{
  "dataset": "synthesised sound scenes: up to three everyday sounds over a background",
  "time_shift_ms": 50,
  "input": "waveform_16khz",
  "encoder_activation": "gelu",
  "encoder_qk_norm": false,
  "encoder_subsampling": 2,
  "encoder_positions": "learned",
  "fusion_encoder_layers": 6,
  "fusion_encoder_mlp_ratio": 2,
  "fusion_encoder_fused_qkv": true,
  "fusion_encoder_qk_norm": false,
  "fusion_encoder_num_experts": 32,
  "fusion_encoder_slots_per_expert": 1
}
Rows from expert 16 of block 3 of the fusion encoder, named by matrix and row number. Rows with one number belong to one neuron. Each number is 50 + 15 x the weight over its row's rms, rounded and kept within 0 to 99. All counts start at 0. After the name is the row's rms in percent of the matrix's.
# up: expert up (fusion_encoder.blocks.3.mlp.up, 32x192x192), inputs 0-95
# down: expert down (fusion_encoder.blocks.3.mlp.down, 32x192x192, transposed), outputs 0-95
up.111 086:45 61 19 61 30 55 50 32 65 43 30 37 39 57 69 56 43 68 72 54 41 72 57 36 56 31 26 57 66 38 64 80 29 60 45 66 47 67 32 28 29 52 60 54 99 47 47 10 63 65 55 34 64 43 55 57 29 59 65 60 59 63 59 50 35 27 32 64 46 50 57 46 52 48 17 49 33 59 56 38 40 40 50 43 47 60 14 53 37 57 62 29 33 52 11 63
up.112 106:34 62 47 55 52 39 48 75 33 35 47 43 47 44 72 52 36 52 55 77 36 58 45 48 65 41 44 39 47 51 57 51 69 26 56 45 76 27 48 43 60 29 34 35 39 81 55 73 30 74 19 55 37 54 53 70 50 71 51 56 85 62 66 29 39 40 51 38 25 42 65 64 73 57 38 53 31 36 65 67 46 54 29 48 54 36 56 48 30 64 70 42 73 36 51 34
up.113 099:27 75 55 50 32 44 50 48 24 36 62 54 52 22 66 56 29 65 76 62 49 38 55 33 79 46 37 61 45 46 61 49 81 36 54 35 61 33 48 66 52 17 63 35 39 71 51 62 44 75 38 61 47 50 31 63 45 63 46 57 59 55 55 49 46 36 61 52 43 46 68 58 56 61 56 58 32 50 90 61 40 29 46 53 60 40 64 50 15 68 70 44 67 41 47 41
up.114 081:32 66 51 44 47 52 62 68 27 52 44 40 52 23 70 69 35 64 55 46 46 53 40 56 60 24 21 62 32 60 64 51 66 34 73 42 57 51 55 48 58 46 36 54 47 68 51 48 25 89 02 61 50 60 36 44 62 55 54 61 57 52 73 27 30 36 53 39 32 38 67 50 32 41 54 49 40 53 63 78 50 43 25 38 63 46 51 44 22 86 54 50 69 35 34 39
up.115 088:34 80 39 69 58 62 72 58 37 59 43 45 45 54 62 52 55 80 99 56 53 68 33 14 58 56 31 34 54 47 54 56 45 37 45 66 52 32 43 55 52 52 20 46 46 53 68 53 55 56 36 54 38 48 30 38 57 41 60 61 55 63 73 46 42 57 55 37 55 43 53 77 42 37 32 53 26 20 72 56 23 63 40 42 46 53 34 60 33 70 59 38 57 54 40 52
up.116 127:54 21 78 69 38 52 45 39 74 40 51 48 60 51 42 65 61 28 23 27 54 32 41 81 28 61 56 51 32 87 30 66 49 53 34 53 43 41 46 68 35 62 61 60 46 48 42 55 61 50 53 64 45 59 57 34 71 45 50 52 32 45 49 57 55 45 25 48 58 54 49 36 63 72 92 45 61 64 33 42 54 47 70 49 61 72 57 59 66 33 37 69 63 62 64 41
up.117 109:29 56 42 62 47 44 47 53 21 29 57 53 39 32 63 53 36 70 51 74 42 60 39 37 65 53 32 56 39 37 68 45 89 32 62 51 60 34 34 45 48 19 32 50 36 66 54 69 34 60 21 59 28 38 43 72 48 57 57 49 72 65 67 50 43 42 46 49 45 49 75 82 73 58 38 43 29 31 62 57 44 59 45 44 61 23 59 45 27 61 75 57 57 37 55 30
up.118 102:54 56 44 75 33 19 78 58 55 53 16 68 58 47 62 70 65 64 66 77 43 51 45 32 23 60 35 19 50 56 53 71 48 50 40 65 65 39 52 72 48 73 43 40 77 52 38 37 45 58 48 38 56 65 34 48 63 74 64 63 50 59 46 56 40 35 68 66 58 38 60 31 30 54 35 56 34 45 52 36 37 63 56 49 37 44 33 35 49 83 51 44 60 70 27 38
up.119 096:54 52 37 60 39 35 48 60 45 43 31 46 57 50 48 56 32 76 46 83 51 38 51 46 36 75 35 56 34 52 64 66 43 46 48 76 71 23 33 57 60 45 40 27 77 75 44 29 50 72 32 48 59 46 32 62 58 78 56 51 47 51 60 41 42 39 71 80 53 43 51 29 53 55 46 42 46 49 47 38 33 42 34 63 63 49 22 33 47 72 52 38 58 72 41 39
up.120 098:33 64 44 59 61 50 44 55 42 51 31 38 37 40 54 57 43 80 99 57 54 58 47 28 55 63 34 36 60 48 75 45 60 52 57 58 53 52 49 43 47 59 34 34 53 61 30 60 48 60 41 46 65 40 41 37 62 44 61 52 75 68 77 33 25 45 68 66 41 33 57 54 51 31 39 73 38 08 50 55 39 53 34 31 34 47 22 54 36 74 67 40 55 64 35 62
up.121 108:38 75 49 58 63 40 52 55 18 48 44 36 24 32 66 51 25 67 75 67 51 60 37 37 66 36 47 56 34 44 59 36 74 42 62 64 53 48 30 64 58 23 38 45 34 55 31 64 40 54 11 32 58 51 49 56 47 37 50 24 65 58 85 38 45 44 46 27 29 38 58 73 54 43 36 63 29 24 67 82 43 30 39 30 49 36 45 45 30 69 54 60 56 41 24 38
up.122 071:25 39 63 79 61 28 60 89 45 49 30 34 56 25 36 67 56 34 91 54 47 39 52 45 35 49 58 52 45 49 72 36 36 25 17 51 35 47 67 46 53 35 20 45 66 51 48 39 30 60 25 77 44 68 51 43 50 47 63 55 53 67 59 49 27 74 49 56 58 54 60 47 40 59 50 38 06 47 46 74 41 47 50 58 32 36 54 51 54 64 54 69 50 50 38 12
up.123 079:45 78 38 66 39 37 72 53 49 50 44 35 44 51 64 69 45 72 47 59 50 49 74 42 36 59 26 49 57 24 71 64 29 45 46 68 68 45 36 61 49 66 47 42 95 60 44 43 61 67 25 40 66 76 33 55 51 65 55 72 53 76 67 29 37 41 76 68 30 45 59 47 54 47 40 31 22 58 34 63 36 35 50 38 34 50 14 48 42 83 55 32 61 63 19 65
up.124 107:17 74 50 56 50 46 53 73 22 54 50 32 52 17 64 69 47 66 73 56 44 36 26 42 60 26 24 55 37 41 63 41 75 33 47 62 58 45 52 54 61 28 44 58 54 64 43 62 21 51 03 58 47 68 50 47 42 50 55 32 84 61 79 31 38 26 43 36 27 30 74 67 46 56 48 58 34 48 63 71 52 41 42 41 50 25 50 59 24 72 64 54 58 47 24 32
up.125 111:49 79 55 55 48 39 43 62 26 38 32 57 45 29 68 47 33 83 65 63 60 53 46 35 69 53 19 64 37 39 66 47 77 35 63 53 46 37 46 42 74 28 41 30 48 73 41 61 33 77 18 61 51 57 49 61 41 57 41 44 69 65 69 19 36 47 44 42 25 32 70 68 70 57 34 66 35 45 76 61 32 39 42 44 50 29 43 49 23 75 63 36 57 29 41 35
up.126 074:50 73 77 75 61 45 52 77 50 61 24 35 49 28 31 67 38 55 74 45 64 59 36 38 43 49 43 31 45 79 56 33 43 48 56 35 41 37 54 56 54 76 28 59 71 61 36 74 24 59 31 36 39 69 22 43 54 50 49 67 50 60 50 21 44 44 68 47 51 40 57 66 47 40 44 61 21 29 62 67 45 30 36 49 31 45 39 76 35 61 45 49 55 66 27 51
up.127 078:47 54 61 70 45 53 59 56 43 49 52 60 40 22 72 51 32 67 71 91 39 47 57 32 48 53 37 61 48 45 74 56 56 19 37 48 58 49 59 57 78 47 22 49 63 75 73 35 37 60 32 70 56 74 36 58 38 58 66 70 51 65 59 47 55 44 61 67 28 54 53 71 62 44 27 60 43 33 69 64 28 50 37 45 54 30 72 54 39 62 68 28 55 52 52 38
up.128 097:36 59 50 87 40 14 58 55 50 40 19 62 65 68 63 52 63 59 68 47 55 41 61 34 33 65 25 37 26 58 37 56 45 52 41 56 66 35 26 72 49 66 32 21 84 58 60 46 69 61 47 49 47 55 35 35 59 78 63 46 73 53 41 44 50 32 74 73 49 47 42 49 40 59 48 54 43 38 57 59 36 53 45 47 47 58 29 15 53 68 49 43 51 86 17 50
up.129 082:41 57 26 58 63 43 53 69 46 44 28 56 69 39 56 84 61 45 66 46 62 49 34 44 45 51 34 54 52 68 41 74 37 68 45 37 54 65 68 68 54 62 21 70 51 48 41 96 40 49 46 48 41 54 30 42 48 66 79 41 52 38 41 46 45 47 52 43 37 27 59 48 17 37 56 65 41 18 45 50 33 34 41 39 26 39 45 30 37 80 46 57 61 69 40 63
up.130 111:18 67 65 57 39 40 44 78 28 49 57 48 40 42 80 60 33 70 53 68 49 50 54 34 69 44 39 54 44 41 67 45 73 30 53 47 61 36 49 47 63 24 37 38 42 61 37 70 31 67 28 47 49 63 51 81 40 55 44 54 59 51 69 29 34 34 47 38 34 38 85 65 57 62 39 48 43 30 85 65 46 58 41 49 58 33 63 48 16 73 47 45 59 26 36 45
up.131 119:26 74 46 62 54 25 58 63 20 63 41 41 46 29 57 53 32 66 68 71 57 58 35 39 63 39 23 65 62 49 64 54 68 38 48 53 56 44 48 38 65 43 46 49 36 60 39 57 38 74 08 47 50 52 42 65 47 54 52 37 83 71 66 27 26 53 53 33 44 32 76 62 53 49 43 66 28 25 69 79 37 37 38 35 64 19 29 45 22 80 51 46 49 59 20 40
up.132 113:43 72 80 38 42 56 51 62 37 55 46 17 47 44 48 65 59 22 41 19 45 50 34 80 51 31 50 34 44 54 40 53 42 40 51 36 30 37 26 74 78 43 46 40 89 46 65 14 39 24 63 78 45 48 34 26 45 39 27 52 52 53 45 41 62 51 51 60 56 41 72 57 33 47 62 31 44 53 61 66 49 34 60 58 37 28 60 64 45 45 51 65 48 44 42 34
up.133 108:24 56 51 68 45 39 40 57 21 24 48 42 39 29 65 53 29 66 65 53 43 54 41 36 70 46 27 62 45 40 74 32 84 43 68 38 50 40 44 57 62 35 36 42 52 67 52 77 35 70 26 50 49 60 62 67 45 49 55 48 75 64 54 27 44 39 59 48 32 41 71 66 74 56 57 52 31 24 75 69 32 48 40 40 53 32 46 45 33 74 81 46 63 35 34 44
up.134 078:39 56 49 50 34 49 74 46 47 33 36 49 49 40 79 49 55 66 67 71 61 70 71 29 66 58 37 45 73 30 73 85 40 59 34 62 61 36 41 37 36 43 65 51 84 48 46 23 43 75 32 50 46 56 52 47 64 56 48 59 88 69 47 48 28 31 35 56 48 43 51 63 51 62 26 49 36 56 52 44 36 52 51 41 28 52 28 33 27 77 63 36 55 40 17 63
up.135 079:25 58 40 59 32 21 47 35 45 37 29 41 46 47 55 60 39 64 53 62 40 53 60 33 37 66 28 47 47 30 57 71 59 46 27 47 75 23 44 37 63 49 41 40 69 69 52 38 46 59 42 40 52 62 44 49 30 89 29 63 67 65 57 62 40 23 41 64 27 45 76 49 50 82 27 60 50 56 61 46 44 46 51 41 50 19 41 38 26 71 43 46 49 45 29 50
up.136 095:39 60 74 61 58 48 53 61 42 17 51 53 50 33 75 53 25 47 60 66 30 34 26 57 57 39 40 37 37 50 75 47 74 16 46 57 71 19 47 67 61 49 31 32 43 69 38 66 17 62 22 73 36 51 38 51 49 60 40 44 58 62 75 37 48 29 48 41 38 33 73 89 63 49 67 50 50 40 62 62 35 36 40 48 46 33 56 57 15 65 78 52 68 26 41 26
up.137 144:51 27 74 49 34 40 37 45 67 54 60 51 64 59 43 44 68 33 33 24 57 42 46 84 31 52 67 38 41 53 35 70 44 56 45 50 40 63 65 62 38 69 65 62 48 33 53 59 60 25 70 62 40 58 55 42 62 46 30 48 32 43 32 52 57 27 39 35 71 38 57 35 56 66 78 24 69 69 36 34 68 47 63 49 64 60 56 41 55 15 16 72 55 65 54 45
up.138 094:38 64 55 55 45 51 61 71 33 30 51 48 63 25 51 68 42 74 50 55 51 41 37 46 72 22 36 52 26 59 67 58 62 16 39 49 77 31 34 45 66 37 35 45 45 69 55 48 32 78 23 71 26 41 37 62 38 77 42 70 58 46 73 24 38 24 39 53 46 38 46 64 47 66 42 57 44 45 76 76 47 45 40 37 46 31 51 46 32 64 60 36 68 35 40 30
up.139 093:38 76 25 74 62 52 57 66 45 67 45 59 75 31 48 69 59 65 85 30 67 79 57 34 48 52 45 49 48 75 41 55 61 48 62 71 52 43 42 27 38 35 50 37 33 38 32 71 54 49 34 41 49 29 55 41 69 72 60 53 68 60 59 29 33 36 62 44 54 26 48 56 51 32 31 78 28 25 53 33 45 56 53 34 33 33 30 43 49 81 55 58 54 70 12 75
up.140 087:11 83 60 51 67 52 58 59 30 50 38 47 49 30 61 66 62 69 67 53 52 52 29 46 56 39 35 44 59 51 40 43 64 47 48 46 52 53 45 46 71 40 33 65 37 66 40 54 49 54 27 58 54 74 31 57 39 54 53 64 77 71 70 28 46 50 51 37 53 16 65 80 41 32 50 67 28 36 47 74 46 39 31 47 57 39 41 60 39 76 66 48 61 35 36 32
up.141 115:33 74 48 56 57 41 33 62 26 37 48 50 35 24 64 40 30 69 65 74 42 42 44 48 82 41 23 70 29 48 62 53 73 31 53 52 72 34 42 54 70 33 39 34 33 62 57 67 34 64 24 66 63 59 43 71 39 64 45 48 61 59 70 35 38 43 50 57 31 49 63 73 73 37 29 68 36 45 77 60 41 41 37 48 62 26 51 63 34 60 66 57 70 26 40 46
up.142 110:28 73 53 51 56 50 53 48 35 59 45 35 50 27 62 50 38 76 83 62 49 65 49 24 70 46 24 56 41 52 69 55 84 35 51 48 52 43 43 50 60 32 49 40 38 66 33 57 51 67 09 53 54 58 52 62 32 64 53 61 73 61 75 34 41 36 43 45 35 44 69 70 69 56 48 57 22 39 62 77 49 58 29 31 60 36 31 46 16 78 63 35 68 48 31 35
up.143 085:38 69 49 93 32 39 74 43 36 51 23 43 43 39 54 55 52 53 44 60 50 49 70 35 52 64 35 57 59 39 75 58 49 37 43 67 57 32 29 08 52 58 59 24 82 62 44 29 56 62 45 49 49 63 31 45 53 80 58 46 76 55 45 43 23 52 30 61 38 36 62 44 48 86 40 37 52 62 47 52 54 50 55 44 34 57 31 17 32 64 67 30 61 44 32 39
up.144 128:34 59 86 42 47 65 46 56 46 43 59 22 56 38 47 64 58 23 38 28 43 40 22 95 41 37 48 25 48 60 42 46 57 34 52 34 35 26 38 64 69 47 51 45 70 55 64 23 46 23 49 72 26 47 36 24 51 36 35 52 59 53 65 36 59 54 76 58 57 25 65 53 19 60 80 33 44 68 63 59 52 31 56 45 42 45 65 67 51 31 40 71 55 51 58 35
up.145 107:22 76 35 52 46 45 49 58 21 49 45 42 43 22 63 56 38 72 69 65 51 51 33 44 64 39 28 65 29 50 75 47 89 30 56 46 65 42 44 42 60 38 43 43 50 67 52 56 23 72 20 56 39 58 42 59 32 59 51 57 77 69 66 33 40 26 44 49 44 26 67 75 72 54 37 69 27 45 80 71 36 45 38 42 65 36 43 51 35 73 68 45 50 37 31 39
down.111 120:58 14 50 17 60 68 20 48 40 51 54 52 45 68 50 52 68 28 23 62 32 41 58 59 36 61 74 42 49 57 34 31 65 51 40 47 58 46 61 55 78 47 40 49 48 63 78 71 50 43 41 57 60 68 50 46 60 58 51 39 51 43 57 52 80 43 51 45 74 60 53 60 45 42 89 22 53 71 53 47 56 36 26 61 63 49 58 41 58 35 26 47 33 49 78 57
down.112 099:27 61 53 44 63 82 44 69 64 50 57 27 73 46 43 78 30 57 84 41 40 47 42 50 02 50 28 50 54 53 33 58 52 64 43 58 30 41 31 58 57 62 18 68 30 51 55 64 45 40 31 48 59 34 60 36 48 49 49 51 48 51 41 47 42 58 52 36 50 39 52 44 62 65 80 37 36 46 45 17 59 43 60 46 42 32 81 59 69 62 20 58 63 70 32 62
down.113 087:17 55 52 50 62 56 57 59 28 56 51 37 88 44 45 60 62 59 60 64 36 55 65 37 09 45 60 41 32 65 40 49 66 46 37 58 53 42 39 61 44 68 44 49 25 59 28 54 62 53 49 51 56 50 45 49 29 63 38 58 35 73 55 57 48 31 47 58 51 45 43 43 37 55 79 45 36 33 56 43 48 48 64 51 56 42 52 48 58 37 26 57 58 58 38 63
down.114 082:66 56 63 57 55 40 54 37 52 72 35 34 68 47 38 66 24 53 82 61 46 57 48 44 41 52 42 39 46 39 51 66 75 57 46 49 65 49 40 61 41 45 57 53 59 42 28 46 53 22 69 56 48 64 44 05 58 34 48 54 60 40 41 58 54 27 61 47 70 40 25 29 58 52 68 81 49 53 52 22 41 46 49 37 31 46 46 66 66 27 20 28 56 72 37 51
down.115 079:55 13 55 56 50 45 56 15 62 92 59 38 38 56 62 39 76 47 37 67 58 38 49 48 46 41 50 54 58 44 44 73 46 67 41 52 50 58 41 69 33 59 51 36 75 50 40 45 53 26 80 37 42 43 54 26 44 39 34 54 49 50 22 57 56 35 37 49 59 51 19 36 45 83 77 23 71 44 61 50 54 47 68 59 39 73 20 48 76 35 22 50 56 54 62 43
down.116 123:31 81 51 41 70 50 40 58 28 37 48 43 43 61 64 51 50 50 78 56 60 63 38 38 85 64 46 59 55 60 66 39 71 25 58 40 48 38 72 62 60 14 25 55 02 45 68 86 51 40 42 58 48 45 53 67 45 49 52 59 69 66 66 46 53 45 69 32 63 31 68 61 59 60 38 57 46 47 58 56 50 60 36 48 84 52 70 32 34 66 68 53 49 35 46 49
down.117 091:44 47 67 54 51 42 52 59 58 31 41 45 79 21 40 77 48 60 52 63 45 38 34 55 06 54 52 53 39 55 25 67 47 49 21 60 48 35 47 64 47 52 47 43 00 48 35 70 31 57 51 45 62 43 59 40 57 50 42 49 40 54 15 42 61 30 63 55 39 46 73 37 72 63 56 40 56 43 68 59 37 43 53 38 53 52 58 51 48 45 00 62 59 59 24 44
down.118 116:60 39 41 24 53 49 59 29 61 68 55 32 25 59 47 58 70 50 50 43 65 32 61 66 73 63 78 48 49 56 63 57 33 53 67 48 73 35 64 30 34 55 79 53 68 41 57 42 58 37 81 45 54 55 58 35 54 52 65 26 32 21 45 73 71 54 41 34 57 59 16 38 41 12 47 59 81 35 42 34 59 58 54 59 47 72 36 61 79 31 71 34 41 53 62 54
down.119 108:64 34 42 24 40 50 39 25 65 37 74 69 40 60 51 63 46 41 20 43 57 29 57 62 58 58 64 34 46 48 48 48 42 75 48 52 70 42 37 49 47 53 81 44 67 52 65 50 46 54 56 56 53 66 45 45 47 44 40 33 37 12 43 45 88 57 46 63 48 74 52 53 46 22 68 38 72 56 29 49 66 48 40 71 45 65 52 66 75 42 62 44 49 45 90 45
down.120 098:60 32 52 37 44 81 32 47 65 71 36 43 35 50 40 40 66 34 42 65 40 36 63 49 24 71 55 61 54 29 32 69 40 69 55 52 49 46 47 50 51 73 63 43 80 51 61 44 67 26 78 46 64 44 35 32 44 46 65 42 33 20 30 43 62 51 43 50 50 56 21 37 47 40 74 29 82 67 38 42 51 53 59 52 51 53 54 44 38 34 24 68 44 65 55 41
down.121 113:65 30 62 70 45 58 57 25 76 51 47 48 74 74 43 40 65 56 68 57 47 41 56 56 18 45 61 52 49 55 31 64 51 65 46 53 59 59 35 48 47 81 23 47 39 37 30 78 74 42 70 80 51 36 43 45 66 49 67 49 30 36 34 63 70 45 69 65 54 68 23 44 35 56 67 49 65 47 40 21 45 56 55 60 48 51 61 55 82 20 18 48 42 73 53 48
down.122 065:49 36 49 43 60 46 55 36 51 51 57 74 52 38 56 42 53 45 68 41 45 78 56 61 30 55 57 54 45 47 37 78 59 55 40 58 64 62 70 74 32 70 99 56 50 41 32 32 31 47 58 63 34 37 40 47 44 68 47 65 37 48 43 47 37 44 31 63 42 45 39 13 57 74 53 64 59 61 26 64 52 33 64 53 60 63 32 70 87 29 49 45 61 61 44 62
down.123 103:70 33 47 08 59 65 43 35 71 52 56 71 47 70 59 49 74 18 25 37 42 36 73 35 45 54 77 57 42 41 33 36 55 43 66 56 56 30 57 72 54 46 55 16 67 47 56 56 20 52 33 35 55 69 59 45 72 46 60 40 33 46 56 72 66 49 56 62 50 76 27 35 51 27 54 37 56 60 37 35 55 34 39 64 60 51 78 45 73 32 27 47 47 51 67 45
down.124 088:72 52 54 53 39 53 60 37 60 70 61 43 89 74 53 52 57 56 66 59 71 62 42 48 27 57 61 34 42 52 43 45 51 78 69 53 58 62 39 63 44 68 36 62 39 39 21 57 63 34 66 65 53 48 61 45 50 44 45 43 08 43 52 56 56 47 70 69 49 62 36 27 44 59 83 75 69 50 41 17 55 61 64 50 34 49 81 60 74 26 36 67 52 95 60 42
down.125 100:39 45 65 64 52 51 49 41 66 54 34 30 99 39 40 66 46 49 67 58 61 44 52 59 00 56 62 34 46 58 47 51 56 60 49 33 49 43 50 65 45 61 47 65 26 37 32 58 51 38 45 68 50 43 56 41 54 48 63 60 38 43 34 48 59 55 46 58 68 62 35 38 35 58 77 39 54 49 65 41 74 49 68 40 54 45 55 59 51 35 33 63 34 75 13 49
down.126 086:58 82 36 63 56 44 42 47 67 44 42 48 24 52 30 25 58 57 57 48 73 50 56 44 45 60 43 24 50 39 55 82 42 79 31 43 57 54 34 48 17 47 87 48 84 60 45 33 48 60 67 24 56 54 48 64 44 62 46 60 42 50 30 53 43 42 16 31 32 35 50 30 58 36 52 41 58 46 26 47 46 61 40 55 42 61 34 60 75 61 69 57 64 24 43 56
down.127 072:29 42 56 61 51 36 49 54 47 49 39 46 47 62 57 46 17 62 48 66 61 53 35 48 32 59 40 45 52 61 33 54 50 65 35 38 63 63 46 36 37 60 48 36 58 43 31 45 54 62 64 50 46 49 73 51 67 23 49 48 52 57 32 36 50 45 80 13 33 28 46 30 65 48 59 39 46 31 47 56 43 18 39 60 28 36 62 52 73 60 46 47 76 45 38 48
down.128 109:73 34 51 42 64 57 57 40 50 57 64 41 43 52 58 57 60 48 36 49 81 52 44 63 57 66 77 34 65 70 43 44 33 64 65 56 56 49 58 39 45 50 86 50 81 44 51 44 61 63 45 24 41 58 45 35 32 72 56 25 30 32 44 86 76 52 46 36 49 61 22 33 31 04 31 62 57 39 37 44 57 67 37 61 56 66 36 63 69 41 56 47 47 29 66 66
down.129 103:37 51 58 62 36 33 54 29 61 75 44 64 12 56 46 23 50 58 41 45 69 47 67 60 46 65 50 31 54 44 52 55 32 86 67 46 52 50 70 53 24 55 69 47 75 57 38 49 65 54 74 38 43 33 51 65 72 60 50 60 37 36 42 69 42 67 20 49 42 48 45 23 55 24 60 65 61 62 40 35 83 51 55 56 50 76 33 39 70 57 52 49 56 54 47 55
down.130 098:56 40 52 61 52 55 51 52 53 31 49 42 74 46 51 61 24 47 71 52 31 39 49 46 19 64 55 48 66 46 48 79 44 50 54 54 45 58 35 60 49 66 30 57 23 28 32 89 58 41 52 58 58 43 56 21 43 41 61 47 37 51 34 48 61 51 47 39 45 45 48 37 57 67 87 47 56 63 63 48 40 39 65 51 65 43 68 51 64 40 06 74 53 61 38 67
down.131 106:59 39 38 43 51 63 47 53 75 83 65 42 85 82 35 55 72 46 68 40 48 47 41 54 11 56 61 43 36 39 33 55 31 63 46 62 53 50 38 47 36 60 38 50 48 35 44 39 55 34 76 47 66 49 53 44 51 60 45 38 30 43 25 67 68 48 71 60 55 58 26 33 48 55 61 51 66 47 34 23 71 58 46 65 44 53 54 57 83 28 33 61 44 76 38 47
down.132 127:30 78 39 74 46 50 50 60 28 36 34 47 37 36 57 53 46 52 38 40 41 61 51 49 51 41 25 55 53 50 74 57 85 31 40 36 51 38 68 71 55 38 69 38 39 46 40 59 36 54 26 45 35 55 56 59 60 60 40 39 75 67 75 44 31 55 35 21 44 27 65 74 61 57 48 58 17 60 58 68 63 33 33 41 54 46 54 58 29 60 63 55 47 30 38 58
down.133 099:31 55 44 57 48 64 36 49 57 44 53 48 96 45 48 68 30 63 55 65 69 53 47 53 19 61 35 49 64 52 27 61 63 41 39 61 43 37 38 75 66 86 38 39 22 36 49 62 52 54 44 40 42 34 54 35 69 62 63 52 22 38 33 37 40 57 32 44 57 41 49 44 52 71 69 39 16 53 51 40 57 44 48 50 47 52 52 61 72 52 19 54 51 54 29 65
down.134 105:40 30 59 19 50 70 35 42 44 40 71 58 60 50 45 57 72 07 36 52 50 40 47 35 31 49 73 32 60 62 42 25 42 61 61 59 55 37 44 57 60 50 39 51 59 64 86 54 23 51 39 40 46 66 66 33 71 34 33 39 25 52 45 64 65 38 79 45 69 76 51 48 20 40 59 32 69 71 51 48 52 55 46 59 53 50 56 59 62 34 27 37 49 61 83 55
down.135 085:74 29 49 08 46 54 45 36 50 63 56 51 54 49 60 52 74 40 59 34 56 07 52 52 46 57 83 36 53 51 37 49 48 76 55 71 62 51 47 48 50 42 42 35 51 42 57 66 59 54 59 46 77 64 37 41 50 56 53 38 46 39 54 64 69 50 75 71 61 64 28 47 46 56 52 32 53 61 25 34 48 61 55 54 38 56 38 66 77 52 39 48 38 81 69 68
down.136 086:33 42 67 66 34 65 37 54 65 41 40 25 63 24 46 57 20 54 70 38 45 49 34 59 35 68 22 51 46 59 37 74 71 58 25 60 68 38 46 59 63 67 21 38 13 47 35 83 45 48 39 36 39 39 75 44 26 47 55 54 34 71 39 50 56 44 44 32 15 47 56 37 67 73 70 36 45 39 50 34 52 17 59 40 29 47 67 55 60 44 41 58 65 44 36 64
down.137 168:34 71 54 52 61 54 57 67 24 46 46 45 43 28 73 69 39 63 64 56 39 65 54 38 79 46 33 61 50 54 63 37 75 35 62 56 51 34 70 61 63 28 21 49 24 47 56 75 39 55 17 51 53 43 62 56 53 52 54 50 67 76 75 50 16 49 70 33 57 45 83 65 55 49 32 60 38 51 56 67 52 49 55 29 57 42 70 37 27 63 80 60 50 44 57 54
down.138 079:19 67 57 59 67 68 51 41 48 49 53 23 84 43 41 56 59 64 79 59 42 30 58 62 26 58 50 54 29 40 29 64 34 58 49 63 51 60 60 56 46 55 65 68 26 42 36 50 49 54 60 73 57 59 38 28 45 58 41 72 59 43 33 63 46 42 58 40 57 39 70 36 67 78 45 46 60 46 67 39 62 34 55 49 41 45 78 61 47 51 18 55 62 80 43 47
down.139 092:55 31 74 31 52 60 39 37 66 82 60 32 66 65 35 35 60 43 44 56 56 50 41 53 38 55 63 43 56 53 32 52 48 67 46 36 55 62 72 57 31 48 51 51 68 60 31 38 58 26 51 40 54 46 49 38 74 57 52 47 33 27 33 53 76 49 44 40 77 64 31 32 44 42 55 53 65 83 55 37 68 72 52 51 43 55 35 36 60 37 26 25 35 68 37 42
down.140 082:54 56 41 92 40 50 64 31 59 63 65 29 50 68 38 43 54 74 79 74 63 50 49 44 23 61 46 33 39 51 40 79 36 76 48 52 43 63 45 38 33 58 49 40 68 41 14 57 57 40 82 59 59 50 66 46 37 45 46 32 32 20 32 40 17 54 57 60 49 67 39 30 50 60 27 61 83 38 44 45 54 38 64 55 42 59 31 63 47 27 17 72 53 63 18 49
down.141 113:47 54 51 69 53 60 58 60 58 40 33 22 76 30 52 74 33 63 53 49 31 33 54 61 22 52 39 49 42 61 54 57 71 43 18 47 46 31 41 67 53 69 42 48 27 59 54 58 35 50 48 53 53 39 57 37 40 52 54 56 45 52 31 46 38 64 52 27 46 52 52 44 59 76 71 41 34 61 50 66 43 54 53 36 53 27 51 39 55 49 17 62 72 74 28 63
down.142 088:59 29 36 36 42 64 60 44 59 47 41 27 92 37 42 58 44 59 67 62 63 45 68 49 29 60 79 39 58 61 34 65 18 70 60 54 42 54 50 49 36 82 26 64 18 55 32 57 80 49 73 42 57 34 67 43 60 67 56 34 32 58 21 59 62 49 56 43 73 34 42 26 41 40 70 50 56 42 48 34 40 54 52 63 44 37 81 49 82 29 36 55 52 73 43 60
down.143 095:69 35 38 05 42 59 28 30 51 64 51 64 74 77 49 59 58 40 39 65 56 39 47 57 54 69 70 56 61 57 52 29 32 59 63 59 58 52 58 59 61 57 42 31 41 68 53 52 64 50 46 32 60 72 59 44 43 26 63 39 36 39 57 53 72 57 74 85 62 72 32 52 39 43 48 35 58 57 28 43 46 58 39 63 44 44 60 73 60 31 59 69 27 71 87 54
down.144 128:33 70 44 57 58 47 57 53 26 34 50 28 28 36 58 65 36 66 47 48 37 67 37 52 70 42 38 47 51 66 73 69 61 37 52 40 68 45 30 52 50 52 71 52 34 63 36 62 26 61 33 54 53 64 47 58 48 67 59 60 68 58 69 27 26 56 20 19 27 20 38 64 50 49 34 62 33 59 58 63 29 32 48 50 64 41 41 64 41 81 83 24 40 19 25 44
down.145 091:50 44 60 40 75 58 49 49 62 64 37 20 81 49 31 60 47 53 74 73 56 38 32 64 14 48 67 41 54 63 27 61 56 54 38 66 43 36 41 55 51 68 59 56 47 41 46 50 51 26 47 46 42 42 54 47 63 49 46 43 28 37 39 68 48 45 46 47 67 48 55 51 41 47 64 33 43 44 59 47 55 49 60 51 48 45 54 57 72 30 12 44 59 99 38 52